config = dict(
    arch='convformer',
    model='image classifier',
    dataset='drawings of small networks of dots and links',
    train_examples=195000,
    image_size=32,
    crop_scale_min=0.8,
    horizontal_flip=True,
    targets=['dots'],
    num_classes=5,
    norm='rmsnorm',
    norm_position='pre',
    hidden_act='gelu',
    mlp_ratio=2,
    layer_scale_init=0.1,
    parallel_block=False,
    inner_norm=True,
    patch_size=[2, 2],
    depths=[2, 3, 3],
    widths=[64, 128, 256],
    kernel_size=7,
    label_smoothing=0.05,
    loss='binary_cross_entropy',
    init='kaiming_normal',
    residual_init='none',
    optimizer='muon',
    muon_scale='match_rms_adamw',
    learning_rate=0.0048,
    momentum=0.95,
    nesterov=True,
    orthogonalizer='newton_schulz_5',
    adamw_lr_other_params=0.0013,
    max_grad_norm=0.5,
    max_steps=30500,
    batch_size=128,
    epochs=20.0,
    lr_schedule='cosine',
    final_lr_fraction=0,
    warmup_steps=6100,
    weight_decay=0.06,
    adamw_weight_decay_other_params=0.05,
)
Rows from block 3, named by matrix and row number. Each number is 128 + 24 x the weight over its row's rms, rounded and kept within 0 to 255. All counts start at 0. After the name is the row's rms in percent of the matrix's.
# pw2: token mixer project (model.blocks.3.mixer.pw2.weight, 128x256), inputs 128-255
pw2.58 119 [122 128 122 101 129 101 114 116 121 131  43 147 128 140 107 138 148 109  19 109 116 142  91 132  71 140 131 108 112 166 125 133 137 145 126  83 111 119 158 139 117 127 128 161 121 151 130 112 124 133 130 139 122 131 111 128 125 134 106  44 128 132 136 152 102 124  88 191  87 157 151 132 118 126 128 116 161 128 118 106 130 136 133 115 154 129 124 142 150 129 136 131 108 128 111 101 185 129 131 127  44 154 111 151 123 137 127 121 143  42 120 130 136 131 121 132 120 121 143 123 109 114 116 122 121 127  92 134]
pw2.59 109 [123 123 185 127 135 125 101 164 116 138 123 124 126 119 143 117 111 108 163  70 116 142 120 147  89 118 105 114 194 199 142 119 174 116 104 142 115 119  92 156 166 128 140  73 133 129 134 141 119 112  68  81 127 100 118 109 118 125 134 157 130 143 201 117  91 154 109 150 131 119 132 128 130 146 151 106 117 141 136 121 137 127 126 137  83 130 127 139 113 119 133 135 132 115 119 147 140 122 134 118 143 111 155 138 130 159 127 133 114 153 126 126 122 128 159 169  85 138  65 134 151  65 141 160 172 125 111 159]
pw2.60 116 [131 128 112 113 114 104  87 144 134 123 116 147 129 132 192 123  99 127 135 106 119  90 142 124 138 135 113 127 151  68 138 147 112 122 132 150 145 135 125 138 100 129 123 143 115 132 132 127 127 161 131  73 142 103 129 127 125 129 169 113 125 140 117  99 132 103 158 124 115 122 124 129 108 138 124 148  45 127 117 152 126 116 126 118  96 131 131 125 116 114 148 119 155 103  97 131 117 141 124 126  83 231 101 131 134 133 125 167 123 128 172 116 123 128 102 125 145 129  56 129 146 106 111 153 124 130 108 124]
pw2.61 117 [128 127 179 106 122  75 154 116 116 129  95 146 129  95 117 127  70 115 232 141 129  99 140 131 112 136 115 137 151 153 125 140 111 165 115 119 185 150 127 126 155 132 103  96 138 161 131 106 123 117  85 151 171 113 123 124 119 124 151 145 131 137 127 176 139 144 133  97 150 162 170 114 142 135 123 123 131 119 126  88 127 107 149 131 122 129 135  92 147 137 135 117 122 144 132 139 143 126 127 114  67  97  81 152 125 100 125 122 128 157 111 121 116 129 143 200 153 130 191 132 116 146 211 168 160 148 150 183]
pw2.62 092 [126 128 151 106 129  99 170  95 135 141 159 104 128 110 106 130 142 130 117 108 131 125 104 131 114 123 128 134  76  96 119 126 116 115 166 129 162 114 115 138 107 132 133 156 136 147 139 108 145 147 170  69 122  96 115 137 116 130 105  78 126 128 158 167 150 134 139 152 112 111  95 135 133 155 142 100 115 119 143 210 125 103 120 120 126 127 125 108 117 115 110 121 142 131 132  79 168 139 131 105 127  81 127 111 112 114 128 133 131 179  80 127 143 128 159  64 129 144 143 137 117 166 116  42 126 119 118 119]
pw2.63 074 [128 126 151 119 144 149 119 134 129 107 143 133 126 150  78 125 126 129  72  89 114  83 140 123 160 126 116  99  96 133 127 129 194 134 149 146 118 130 110 144 115 136 114 130 116 123 128 136 126  99 129 105 119 130 129 129 115 119 127 126 117 147 102 124 128 133  71 108 113 183  99 124 122 118 139 139  95 135 168 115 123 135 119 134 106 123 123 143 110 120 125 128 120 130 129 148 155 105 136 136 108 155  64 146 117  77 125 109 138 125  95 121 110 129 127 138 172 135  58 142  99 138 106 118 128 100 137 156]
pw2.64 106 [130 131 177 138 139 115 145 174 142 126 103 134 127  82 103 127 105 132  74 128 144 194 120 115 115 145 124 144 118 109 118 132  92 133 148 130 112 129 135 119 169 127 130 120 146 134 121 127 139 161  57 166 130 148 145 136 135 136  97  70 137 111 139 139 117 125 137 165 106  78 126 132 110 135 100 109 131 125 136  97 123 141 122 124 116 126 137 106 102 119 109 124 132 130 125 150 126 127 122 133  89 117 172 139 146 129 124 121 123 213  98 130 155 127 172 148 132 104 136 148  96 193 162 107 137 140 165 143]
pw2.65 025 [123 122 141  81 143 100 105 167 142 113 137 122 115 120 157 106  82 142 154 152 115 179 125 107 113 126  59 130  99 129 127 124 122 122 162 129 139 136 143 102 146 146 134  95 152 141 156 149 128 156 144 136  84 104 158 112 147 113 129 128 130 154 135 104 114 164 125 124 105 110  59 143 168 114 138 180 143 147  95 115 135 153 151 107 153 125 130 147 226 151 150 135 132 164 100 119 127 181 135 112 144 174 158 169 126 112 131 166 126 129 167 130 152 126 135 148 160 176 141 133 100 154 111 114 190 115 125 139]
pw2.66 035 [116 124 111 122 118 151 102  81 121 121 138 127 126 143 151 138 175 111  73 131 111 139 131 122 129 119 139  92 127  84 126 129 140 148 116 115 102 145 136 137 159 122 174  97 146 120 136 128 124 124 188 119 131 151 134 107 167 123 159 117 111 116 130  83 107 136 133 149 173 131 122 136 105 143 106 111 135 142 152 192 133  99 117 143 148 128 121 110 145 146 113 124 154 128 172 170 138 118 132 106 139 126  60 128 130  90 135 125 118 155 155 124  83 125 122 173 195 113  57 130 125 115  97 122 135 122 149 206]
pw2.67 115 [126 121 151 139 116  88 139 134 140 127 128 131 128 118 121 125  89 129 132  99 123 160 148 133 131 121 130 132 127  89 121 124 134 154 156 119 127 140  92 112  72 127 142 130 126 107 133 135 132 145 109 105 107 132 126 123 125 140 135 142 129 125  86 189 129 139 137 132 164 130  88 126 142 136 139 119 135 118 108  73 131 134 110 126 179 126 134 119 161 122 140 133 126  71 122 105 124 109 125 128 112 140  65 168 119 143 127 127 124 141  99 132 152 127 118 144 142 119  97 127 123 102 164 148 137 145 159  96]
pw2.68 124 [130 129  79 112 138 128 107 117 133 121 132 131 125  51 139 122  84 123  34  79 116 151 121 133  63 125 120 129 101 106 120 130 138 112 148  88  94 129 131 122 138 128 141 143 138 135 125 139 132 113 130 224 136 148 140 111 127 129 142 179 133 144 125 148  99 121 107 126 151 221 200 127 124 107 120 136 163 143 151 133 127 128 127 138 147 132 128 136 139 129 118 132 142  86 126  92 136 130 124 127  98 141  88  95 132  98 129 130 122 122 159 129 139 131 121 155 141 123 153 127 132 131 145 107 129 110 109 102]
pw2.69 115 [127 125 137 179 126  74 124 160 125 109 136 132 126 158 161 125  92 125 124 146 122 131 139 126 107 136 131 124 153 216 122 130 123 115  95  88 157 143 147 136 104 127 129 137 132  69 125 122 134 111 101 100 110 146 126 139 130 123 169 166 138 143 165 111 163 139 100 131  73 173 110 126 139 119 132 140  52 132 134 144 129 134 117 125 128 129 126 133 138 134 124 120 150 205 133 102 113 144 139 125 101  70 128 130 140 132 136 135 133 149 187 115 125 125 135  88 200 120 134 128 115 150 101 129 109 148  77 172]
pw2.70 119 [123 123 151  59 135 171 122 118 122 119 128 126 126 110 120 112 165 119 165 122 111  97 117 118 165 134 118 144 163 149 121 144 148 157 163  55 147 120 125 127 143 131 138 108 125 133 133 133 128 145 162  76 146 147 128 121 143 129 116  76 121 131 123  89 178 111 116 139 182  97 104 131 111 143  83 124 165 123 112 116 135  91 123 130 122 122 134 163 140 126 131 127 127 147 123 120 162 137 132 127 134 103 113 151 120 110 127 114 129 144 105 124 123 129 125 140 137 143 108 121 103 106 164  81 108 143 100  88]
pw2.71 112 [127 123  93 140 125 147 108  66 130 125  98 127 126 134 188 137  60 136  88 122 133 144 144 113  81 132 128 151 147  89 120 130 122 139 169  91 138 138 120 125 134 125 150 155 147  70 130 133 122 103 116  98 130 114 126 111 115 127  97 104 126 115 164 166 110 103 117 124  25 172 110 128 123 142 143 134 135 130 150 175 133 114 133 132 196 127 135 130 184 125 120 134 153  80 124 128 133 125 129 127 112  73 118 157 134  97 128 129 143 132  53 125 123 132 117 127 125 132 168 124 129 107 169 139 151 119 123 122]
pw2.72 122 [131 127  70 129 134  88 132 155 129 124  63 114 128 103  85 127  66 128  71 113 128 156 114 135 126 124 141 125 113 150 123 122 124 141 191 104 102 125 129 105  87 128 121 118 143 103 119 128 139 126 123 179 152 113 140 131 127 124 132 110 129 140 155 131 101 138  93 154 145  87 122 130 140 113 157 117 137 131  89 150 131 146 138 128 115 125 127 118 106 115 121 117 121 103 126 154 117 134 127 118 121 130 134 130 136  92 127 106 131 220 187 131 126 126 139 148 126 129  81 147 123 106 142 100 169 121 152  95]
pw2.73 089 [126 125 116  67 133  82 102 106 150 135 120 139 123 118 172 138 121 126 100 112 136 141 134 134 167 123  99 125 118 127 120 132 108 114 134 117 130 114 145 145 148 127  83 101 130  99 120 130 124  70 107 177 161 125 102 127 140 116 106 162 132 106  97 152 142 154 132 127 138 139  92 130 165 131 106 107 166 126 102 116 133 112 130 152 112 129 136 113 113 133 141 119 130 158 140  89 129 134 129 126  98 164  79 120 128  76 129 131 133 197 177 133 158 128 120 151 135 116 163 120 146 137 170 110 122 126 143  56]
pw2.74 116 [128 127 122 135 119 129 115 201 123 122 101 121 125 149  68 131 198 124 166 160 132 127 130 127 177 137 125 140 105 172 136 132 115  98 132 104 133 124 129 131 155 126 135 134 140 165 126 119 125 120 145 142 124 134 128 122 132 134 141 174 135 134  71  96 122 144 145 157 109 124 120 130 124 134 130 124 101 125 150 146 129 110 134 139  89 127 129 111 144 140 140 125 127 143 131 142  84 134 124 137  92 142 178 132 125 146 127 107 129  91 164 130 140 128 152 168 111 130 147 130  95 163 171 201 126 136 135 155]
pw2.75 118 [128 129  94  42 132  30 149 132 132 139 118 129 127 109 113 116 164 133  74  57 136 175 124 122  66 130 123 126 125 119 121 144 127  97 162 137 153 129 134 137  97 133 125 142 136 195 117 133 133 122  90 119 125 127 128 124 116 133 131 158 128 124 123 103 124 127 145 114 127 142 134 130 118 137 111 166 158 125 142 110 131 104 129 117 129 131 130 139  96 138 110 126 115 128 149 101 145 130 133 108 166 247 124 130 123 143 125 113 119 162 184 138 143 130 134 153 183 134 150 126 123 112  78 181 141 116  89 144]
pw2.76 111 [125 122 191 154 141 162 144  22 120 140 169 142 123 104 127 138  86 122 127 192 131  77 105 121  95 136 142 133  92 142 125 117 158 139 139 159 166 132 127 140 165 128 129 126 127 124 133 114 119 145 160 131 113 108 108 141 126 127 146 128 123 126  81 149 144 152 136 129 112 132  83 127 107 116 139 104 137 121 125 190 130  80 141 122 147 130 122 152 110 130 119 135 122  99 113 130 121 114 128 124 128 129 103 149 132 127 128 100 140 147 113 123 123 123 137 154 133 122 197 120 110 108 152 100  77 130  94 128]
pw2.77 104 [124 127 143 143 101 121 118 158 127 119  91 116 133 184 140 135 122 123 170  97 122 161 139 131 126 150 141 112  97  81 131 146 134 180 115 137 109 139 114 142 168 137 120 145 146 109 132 134 132  82 105 191 133 112 139 113 111 140 109  98 123 148  62 152  88 137 102 128 175 112 139 123  94 140 140 172 112 109 138 116 123 122 142 121 154 131 131 123 122 120 121 125 132 146 140 139 152 144 123 123 107 122 101  86 127 102 129 109 124  79 109 132 132 124  77 102  76 100 112 127 128 140 167  53 119  90 123 160]
pw2.78 024 [123 131 102 132 170  78 128 154 127 110 161 125 123 158 142 146 125 104 143 126 109  57 181 140 124 115 145  72 173 120 115 143 128 102 109  82  97  84 119 112 136 131 146 138 144 196 143 110 127  92 166 120 119 138 157 105 105 128 161 148 120 110 182 135 134 105 163 140 166 176 153 137  98 155 141  93 138 127 128 129 137 126 127 101 101 133 123 116 156 128 140 132 145 132 142 111 105 112 139 114  78 121 156 112 138 193 127 112 131 134 162 127 106 133 136 163 160 100 121 111  98 112 133 122 139 160  73 159]
pw2.79 048 [138 125 120  84 130 117 139 167 115  88 151 140 126 103 108 141 134 106 169 164 142 155 161 148 114 141 156 189 149 131 121 151 129 132  91  88 144 104 125  96 125 135 125 157 119 140 121  88 123 165 138 156  84 110 124 121 113 115 157 128 127 101 106 149 146 166 121 175 171 140  72 130 141 123 111 115  52 127 134 195 114 162 162 134 181 125 126  94  99 129 154 129 123 152  97 121 144 117 141 144 119  93  85 134 113 110 120  97 131 114 134 129  65 132 106 162 143 151 101 138  82 118 172 126  87 150 129 163]
pw2.80 121 [126 130 132 124 105 153 105 117 120 132  79 122 129 143 129 132  81 126  96 145 129 151 109 123 116 136 135 134 107 174 126 122 157 181 154 142  68 135 124 138  71 130 131  99 114 119 128 122 127 150  87 137 140 119 116 123 139 123 139  99 133 135 219 108 139 112 125 139 127 101  80 125 117 138 145 125 104 138  80 120 128 136 125 133 118 128 130 149 112 124 132 128 146 102  93 120 169 128 132 115 148 131 112 122 134 112 130 117 127  99 101 121 103 126 121 115 109 115 173 127  78  91  85 155 111 120 118 181]
pw2.81 112 [129 128 108 135 132 150 152  83 133 117 113 133 132 177 147 112  89 128 140 104 143  87 116 103 134 116 132 136 117 154 131 118 131 179 148 197 152 119 114 153 141 131 132 155 139 111 120 123 126 116 127 128 149 118 114 139 128 134 136 125 130 112 183  84 128 107 135 141  81 143 127 125 158 126  88 144 150 122  93 120 124 157 107 128 135 128 119 109  94 129 142 129 154  91 137  55 136 120 127 133 192 148 128  84 143  94 123 127 119 124 170 135 103 127 102 153 117 122 108 142 136 153 110  66 148 175 166 116]
pw2.82 020 [126 122 119 153 199 146  79 128 137 139 149 124 125 129 123 128 149 121 154 117 151 126 168 158 119 118 130 113 182 129 126 128  98 130  72 126 118 149 102 115 160 111 123 123 131 108 135 128 136 154 167 143 155 155  83 125 148 130 147 138 124 143  81 119 128 130 116  98 191 130 102 126 154  91 181 119 120 133 129 103 141 138 138 136 156 127 124 128  43 129  86 135  77 158 139  90 117 109 140 132  82 144 126 129 144  97 124 159 143 165 103 130 138 129 155 120 116 108 123 138 129 129 135 145 127 114  82 143]
pw2.83 108 [128 125 113 110 143 122 156 144 138 133 166 111 130 153 141 117 155 129 106 138 123 137 107 147 108 140 105 141 118 169 123  98  97  73  86  89  96 127 119 149 126 128 120 190 140 132 129 121 135 114 139  71 172 125 131 131 131 132 130 153 121 120 128 162 148 150  94 127  92 109 146 126 127 131 133 152 114 132 142 143 124 120 130 136 120 132 126 154 110 120 129 125 110 123 106 125 128 133 124 119 108 102 154 144 113  68 128 147 131 123 185 141 141 132 131  29 125 120 162 132  74 189 113  84 118 144 157  84]
pw2.84 123 [120 126 121 143 139  97  88 151 128 130 101 123 129 110 180 130 102 141 215  67 126 168 144 127  84 132 143 140 107 162 131 121 118 113 100 103 128 120 121 145 109 134 125 117 126  92 135 128 123  46 131 100 112 161 120 136 129 133 149 165 134 133 103 104  87 108  74 137 118 137 107 124 118 141 136 154 156 130 168 157 125 120 130 134 149 131 128 147 133 142 116 134 121 139 123 123 123 150 130 127 101 152  92 122 133 108 134 132 121 147 104 126 123 128 158  56 105 142 139 122 152 134  87 138 134 121 114  69]
pw2.85 109 [128 124 141 161 100  96 168 133 113 138 117 132 128 129 146 133  76 125 135 142 132  91 134 144 119 113 123  94  99 109 140 135 106  87 130 113 106 131 133 125  93 124 117 119 116 132 125 123 144 110 124  91 124 136 117 142 120 136 125 133 127 115 134  89 167 131 165 170 126  48 122 130 128 124 109 120 122 139 116 112 128  96 140 137 181 126 129 170 156 122 134 129 116 149 161 106 102 139 129 143 170  89 143 110 116 157 128 134 118 110 110 133 133 125 183 176 148 111 165 135 133 138 156 107 156 114 158  99]
pw2.86 020 [122 140 132 129 122 133  46 135 116 116 115 109 137 130 116 120 128 101 134 140 130 142 141 114 102  92 131  97 170 119 118 128 103 123 132  94 132 114 115  80 110 110 127 118 128  63 135 135 122 138 159  93 177 147 118 135 146 140 117  57 137  94 210 132 149 115 103 151 132  70 177 113 146 153 126  96 156 128 165 146 137 132 141 120 107 139 127 106  98 133 147 118  94 186  75  92 152 136  93 120 125 124 210 169 148 120 138  83 143 139 160 123 120 129 129 123 124 135 131 122 154  99 123 125 111 137 153 123]
pw2.87 118 [136 123  92 105 130 122  96 120 132 131 118 121 130  68  90 116 147 118  92 167 126 100 115 121  97 133 119 138  90  91 126 127  91 152 102 128 128 122 118 140 106 126 110 139 118 174 123 140 138 127 147  90 134 114 119 128 118 122  95 102 139 143 158 120 103  88 139 105  93 162 193 134 122 138 115 126  37 127 159 149 127 164 124 141 106 128 126 140 124 129 128 128 115  90 135  86 132 132 129 121 123 122 101 153 130 169 124 140 130 181  97 130 131 129  72 128 127 111 181 141 148 152 134  84 161 142  95 145]
pw2.88 123 [121 120 119 102 112  87 126 159 125 129 147 127 130 204  75 128  95 132 120 191 117  98 119 125 114 137 131 147 142  71 123 119 140 154 113 131 111 160  99 136  95 130 133 127 120 138 142 140 125 139 135 110  95 101 116 122 124 126 122 184 129 126  63  68  99 122 124 127 126 136 150 128 119 124 136 120 169 133 131 158 132  99 131 116 152 123 129 106 138 120 116 131 134  75 112 164 113 136 133 128  54 135  83 169 131 124 131 118 122 112 125 130 107 130 105  88 116 113 191 123 106  71 125 168 131 103  88 141]
pw2.89 088 [131 138 125 137 136 153 145 105 138 102 183 120 127 124 188 143 208 127 108  51 128 120  95 149 114 131 126 125 150 145 125 126 122 174  92 168 203 124 104  91 147 130 126 161 119  82 125 132 124 124 126 103 143 119 127 141 139 141 115  68 133 138 110 134 148 135 117 133  69 119 147 128 124 107 123 140 151 122 147  85 127 148 119 132 134 124 132  90 138 150 117 125 148 125 153 126 202 102 133 129 130 126 123 152 140 135 128 170 125 128 121 134 128 124  79  91 129  98  96 129 123  91  91 108 120 101 137 109]
pw2.90 041 [142 119 147 132 108  68 121  96 131 111 223 143 128 147 107 135 128 118 144 148 131 161 159 122 166 129 122  81 102 134 149 126  93 118 101 141  94 121 138 115 166 122 149 162 140 134 120 124 134 149 179  83 121 108 112 115 122 129 108 154 127 120 139 136 140 105 134  52 121 107 150 137 140 133 128 118 165 140 143  98 122 119 132 132 151 125 129 116 154 142 140 131 127 135 134 112 135 126 125 101 111  73 110 114 131 107 120 152 131 172 126 119 118 132 117 147 115 139 154 105 147 142 155 103  76 144 135 155]
pw2.91 123 [129 131 184  45 122 139  77 179 128 129 120 137 129  20 174 125  78 130 181 114 123 113 117 121 151 106 133 126 121 157 116 137 143 126 106 193  92 137 147 114  66 125 136  77 127 157 131 124 124 108 128 124 128 176 136 127 123 134 134 134 129  96 159  95 133 114 114 117 150 142  88 127 107 130 164 116 122 129 173 220 129 134 134 133 107 121 125 162 130 128 138 129 160 137 122 141 143 123 126 141 106  94 123 137 137 149 131 115 124 204 134 131 134 122 138 163 154 114  54 132  91 118 111 150 139 134 106  75]
pw2.92 022 [134 122 126  94 142 155 109  98 130 103 121 166 154 167 145 125 140 119 107 153 118 140 131 113 146 130 153 115 135 158 140 136 121  71 135 159 144 141 125 140  98 118 137 110 112 161 124 137  88  79  89  81  83 127 146 126 125 129 159 145 116 134 109  88 134  86 117 118 108 103  88 132 145  94  96 129 134 136 112 128 146 163 110 121 156 125 139 154 129 108 125 131 135 132 143 168  50  90 137 125 150 119 127  81 112 167 114 167 145 109 159 134 119 128 104 127 108 121 130 155 126  73 118 162 124 134 164 144]
pw2.93 062 [118 130  81 134 130 103 109 124 123 125 160 116 127 105 153 138 151 126 117 117 115 184 165 123  98 133 146 136  97  98 151 116 116 105 135 152 178 120  89 145 129 130 134 108 148 122 141 127 136 143 137  59 176 112 136 140 122 132 136 152 121 150  84 127 135  95 153 197 179 177 156 118 131 128 127 124 114 110 124 120 126 114 135 108 138 131 142 137 103 132 125 120 108  64 102 105 169 131 118 135 119 144 157 159 128 143 130 155 124 160 134 129  90 124 219 168  92 111 144 117 151 134 124 134 161 106 130 124]
pw2.94 085 [134 134 171 160 137 164 109 146 129 116 134 134 132 111 181 126 145 113 173 114 125 127 139 123 139 112 126 153 123 156 133 145 124 122 121 146 117 122 127 132 186 125 126 135 115 138 112 139 142 162 168 135 141 116 138 126 114 129 106 133 124 122 151 116  92  92 111  96  90 196 164 127 137 171 158 124 109 131 111 139 132 172 104 138 129 123 129 130 126 131 109 128 106 115 116 142 104 107 119 142 139  92 199 149 137 111 127 151 131  93 133 127 143 122 111 132 146 127 106 128  97  79 155 198 152 139 159 118]
pw2.95 127 [130 127 103 139 124 174 162 113 139 130 103 115 133  97 182 123 113 128  66  86 143 184  94 129 110 120 131 113  89 121 141 101 105 109 137 165 128 150 126 116  73 132 114 115 126 114 122 121 145 102  82 172 122 114 135 116 125 129 150 112 137 116  47 129 119 110  97 163  82  80 122 133 126 123  99 131 145 119  98 141 126 110 102 126  59 131 139 100 123 113 115 123 117 127 120 110 114 140 128 131 130  81 100 136 121 118 126 133 120 189 115 132 103 130 118  57 118 129  77 129 112 158 148  53 132 147 113 149]
pw2.96 029 [117 117 127 115 150 118  51 139  82 131 106 123 150 127 142 118 122 129 122 158 120  67  93  91 141 138 136 108 152 123 137 143 108 123 166 169 146  90 125 115 123 143 141 132 101 111 125 130 130 142 144 152 110 109 120 117 103 144 132 150 117 117 149 165  86 134  79 107 111 171 145 116  91 112 117 106 160 126 117 139 141 201 112 125  91 127 128 131 166 113 130 128 145 121  99 121 137 136 132 127 141  94 100 114 157 244 133 111 143 150 135 120 142 136 104 138 140 138 105 103 130 132 127  76 138 146 147 155]
pw2.97 114 [134 128 154  70 120 124 113 171 120 124 123 120 125 113 179 137 115 120 159 114 126 134 176 127 147 133 119 123 129 128 135 114  97 130 161 137 143 131 146 106 142 131 110  89 124 113 125 132 125 125 206 176 119 115 138 133 131 124 107 120 128 153 171  49 124 110 163  63 129 105 117 124 147 159 149 128  83 135 128 153 129 110 136 113 147 130 122 127 120 113 140 132 110 149 132 158 117 139 129 123 108 155 113 141 123 107 129 131 137 125 110 122 147 132 135  99  89 123 108 128 106 105 150 129  97 140  91  78]
pw2.98 125 [126 126  96 135 126 167 109 120 124 140 143 129 126 104 174 125 100 121 127 173 133 127 123 119 112 138 124 155 126 148 131 117 135 156 156 120 106 128 136 123  96 126 115 167 125 145 124 125 127 120 106 150 147 145 136 131 138 125 112 122 125 153 188 185 117 139 153 139 122 179 143 129 119 116 131 106 147 133 146 186 131 111 139 122 139 125 131 113 174 109 134 127 128 146 123 129  72 106 129 126 174  86 121 102 130 165 126 143 133 128 112 132 144 126 130 136 138 134  54 130 111 154 125 104 145 128 129 151]
pw2.99 119 [130 129  50  60 122  93 191  97 128 136 147 135 131 133  93 135 155 124 147  70 131 118 155 131 121 153 122 117 161 155 129 149 147 137 113 185  86 127 133 121  76 128 142 161 154  69 130 124 126 119 171  94 126 125 137 124 116 127 148  83 129 123 141 143 117 132 152 106  87  71 166 128 137 117 117 125 149 138 151 139 124 170 132 131 101 119 122 157 141 106 133 128 129 124 123 109 175 134 122 143  79 121 119 162 136 129 130  98 133 120 162 128 132 130 169 129 150 119 123 138 122 145  93 132 133 120 103 165]
pw2.100 119 [126 130 110 116 114 137  85 107 111 134 143 130 127 130 153 126 141 130 101 119 105  87 113 132  78 129 130 148 147 119 119 142 113 118 123 131 116 136 131 156  81 129 115 104 124 112 123 126 140 139  70  73 110  86 142 129 122 128 103 109 133 124 134 124 127  98  86 146 117  45 155 123 138 133 141 111  80 122 110 184 128 147 129 111 132 123 135 135 114 131 142 135 131 145 129 138 114 133 126 146 130 155  87 182 121 147 125 121 128 118 141 127 111 126 123 111 131 136  53 134 180  73 169 109  92 135 106 100]
pw2.101 123 [125 126  95  58 129  71 120  82 133 114  98 120 130 151  82 127  95 134  38 194 128 107 147 129 118 130 129 109 150  64 129 128 121 130  98 139 151 124 121 134 170 129 127 109 135 103 132 124 127 121 109 108 134 145 140 121 123 128 120 128 140 124 120 153 128 114  85 128 133 134 109 126 115 126 117 132 118 124 147 122 128 116 134 132  95 129 131 140 119 113 138 131 140 189 122 140 168 133 129 114 190 130 159 126 134 144 127 148 115  94  88 129 120 129 118 113 142 130 163 129 136 130 101 123 154 137 149 153]
pw2.102 113 [123 128  57 108 131 121 126 100 124 119  97 146 124 157 112 131 153 121  65 162 114 193 135 134 125 116 135 120 119 119 131 145 110 149  87 100  79 135 128 134  96 127 121 150 156 154 128 137 144 136 118  59 141 120 153 114 145 136  96 106 128 137 166 140 120 164 140 119 167 141 116 124 136 115 122 107 100 121 148 186 128 116 139 136 141 127 120 169 122 135 140 138 167 137 141 144 158 146 126 165 129  94 125 167 116 141 132 121 140  92  87 122 122 127 143 114 171 124 194 128 102 150 168 144 112 131 169  77]
pw2.103 109 [126 126 101 143 114 184 174 109 144 147 143 121 126 171 132 128 139 139  89 128 125 180 148 112 127 137 160 134 114 173 119 121 127 130 143 160 131 153 147 130 120 124 132 114 132 122 131 110 125 148 105  89 114 106 119 115 111 135 121 165 124 171 160 145 122 126 138 104 121 138 183 132  92 118 108 128 159 132 152 124 126 166 140 136 133 132 138 136 136 111 148 137 126 130 132 152  82 148 126 137 148 128 126 136 125 123 130 173 140  92 132 122 141 130  74 197  89 124 196 121 188 153 112  94 112 163 154 140]
pw2.104 032 [133 140 160 155 133  29 147 115 117 104 150 148 118 162 149 134 173 116 118 189 107 101 172 104 129 139 131 158 179 113 109 137 129 126 103 126  71 113  91 119 122 118 148  89 110  82 141 110 129  80 127 154 133 176 150 138 109 128 124 181 105 120 141 131 118 141 134 153 146 120 121 130 102 144 140 123 127 131 142 146 139  99 133 122 144 124 132 161 115 133 120 126 125 139 163 151 109 148 129 145 104  79 126  95 117 110 129 135 130 163 113 127 132 126 107 120 155 139 118 144 131 116 135 105 160 119 130 141]
pw2.105 066 [128 135 156  77 113 159  95  84  96 119 182 116 133 149 155 135 153 123 155 110 109 128 164 112 136 125 106 134 118 115 129 150 142 132 132 124 120 100 115 128 153 118 132 155 123 155 126 130 114  91 160 151 154  82 155 118 135 124 104 127 132 149  94 182 130 160 164 106 135 203 102 134 123 122 119 112 110 135 108 120 133 175 126 131  78 120 115  99 133 125 139 127 129  97 121 130 132 124 124 142  87  91 100 123 129 145 135 132 135 141  80 118 135 123 126 174  82 114 120 108 122 147 117 180  90 118 116 140]
pw2.106 110 [128 123 146 164 102 163 132 131 132 131  99 101 131 185 107 133 173 142  70 159 147  72 157 130  87 124 141 103 169 155 121 127 106 144 103 108 114 134 133 122  91 128 140 151 157 106 124 122 125 159 170 175 128 119 129 138 118 137 146 187 127 141 160 177 128 156 140 105 104 113 146 126 140 137 125 107  91 126  93 130 130 144 125 131 170 126 123 102 101 115 100 129  77 113 131 140 135 113 135 116 120 141  67 114 121 125 122 113 132 121 151 138 128 124  87 100 110 117 134 134 148 187  84 130 138  87 110 141]
pw2.107 117 [131 123 224  76  98  85 102 112 127 130  78 114 127 153 138 129 162 134 133 183 133 144 109 123 141 125 127 124 122 112 129 142 132  95 127 128 108 120 129 109 130 124 127  99 125 144 125 137 119 130 109 150 146 143 120 128 134 122 132 190 122 137 118 121 128 150 129 123 143 100 180 133 126 123 125 121 112 119 127 141 125 149 122 131  91 129 135 134 126 120 126 129 124 123 112 121 164 132 129 118  50   6 174 112 134 107 127 144 127  93 108 126 146 129 129 147 168 124 137 131 146 145 255 108 135  95 149 171]
pw2.108 025 [115 133 123 107 124 103  62 140 128 111 147 167 138 126 123 111 138 132 154 156 105 107 128 137 141 123 114 120 181 175 133 110 138 112  88 135 137 105 160 111 117 121 156 103 135 112 115 155 127  66 118 169 109  89 122 110 144 123 101 133 132 133 174 177 135  99 130 135 133 107 194 123  60 143 147  89 133 140 157 108 125 156  94 153 134 126 123 140 136 111 111 123 133 118 145 113 109  71 135 137 102  94 185 135 142 168 130 139 123 133  79 126 145 117 123 121 135 130 145 133 156 133 131 131 115 150  97 137]
pw2.109 110 [127 128 178 100 124 156 167 107 133 118 153 163 125 175  87 133 124 116 144 119 107  87 113 117 126 141 113  98 160 132 127 151 110 165 119 136 137 137 163 155  50 126 123 131 127 187 124 120 136 119 150  76 149  90 120 120 125 121  81  67 120 128 134  78 146 124 154  91 134 109 102 117 112 157 137  87 166 127 139 114 122  95 126 147 111 120 122 198 123  94 125 126 145 157 129 101 133 142 130 117 126 112 143 151 134 146 128 149 138 104  81 123 134 127 140  78 155 138 149 125 146 157 125 107  84 112 117 111]
pw2.110 103 [120 119 100 133 134 160 159 113 132 134 111 125 130 142 112 132 108 124 130  86 137 185 121 118 101 140 137 142 152 198 123 115 136 132 127 139 139 138 122 147 134 139 136 140 140  83 144 126 133  89  99 170 143 112 128 127 126 134 173 129 129 136 156  97 110  86 144 164 157 112 113 121 142 126 137 131 161 119 111  72 137 141 125 120 106 142 129  91 119 150 129 134 126  51 123 124 137 139 129 136 148 152 122 109 125 112 122 146 122 107  95 130 132 130 110 124 144 118 123 132 114  82 134 124  97 111 126 167]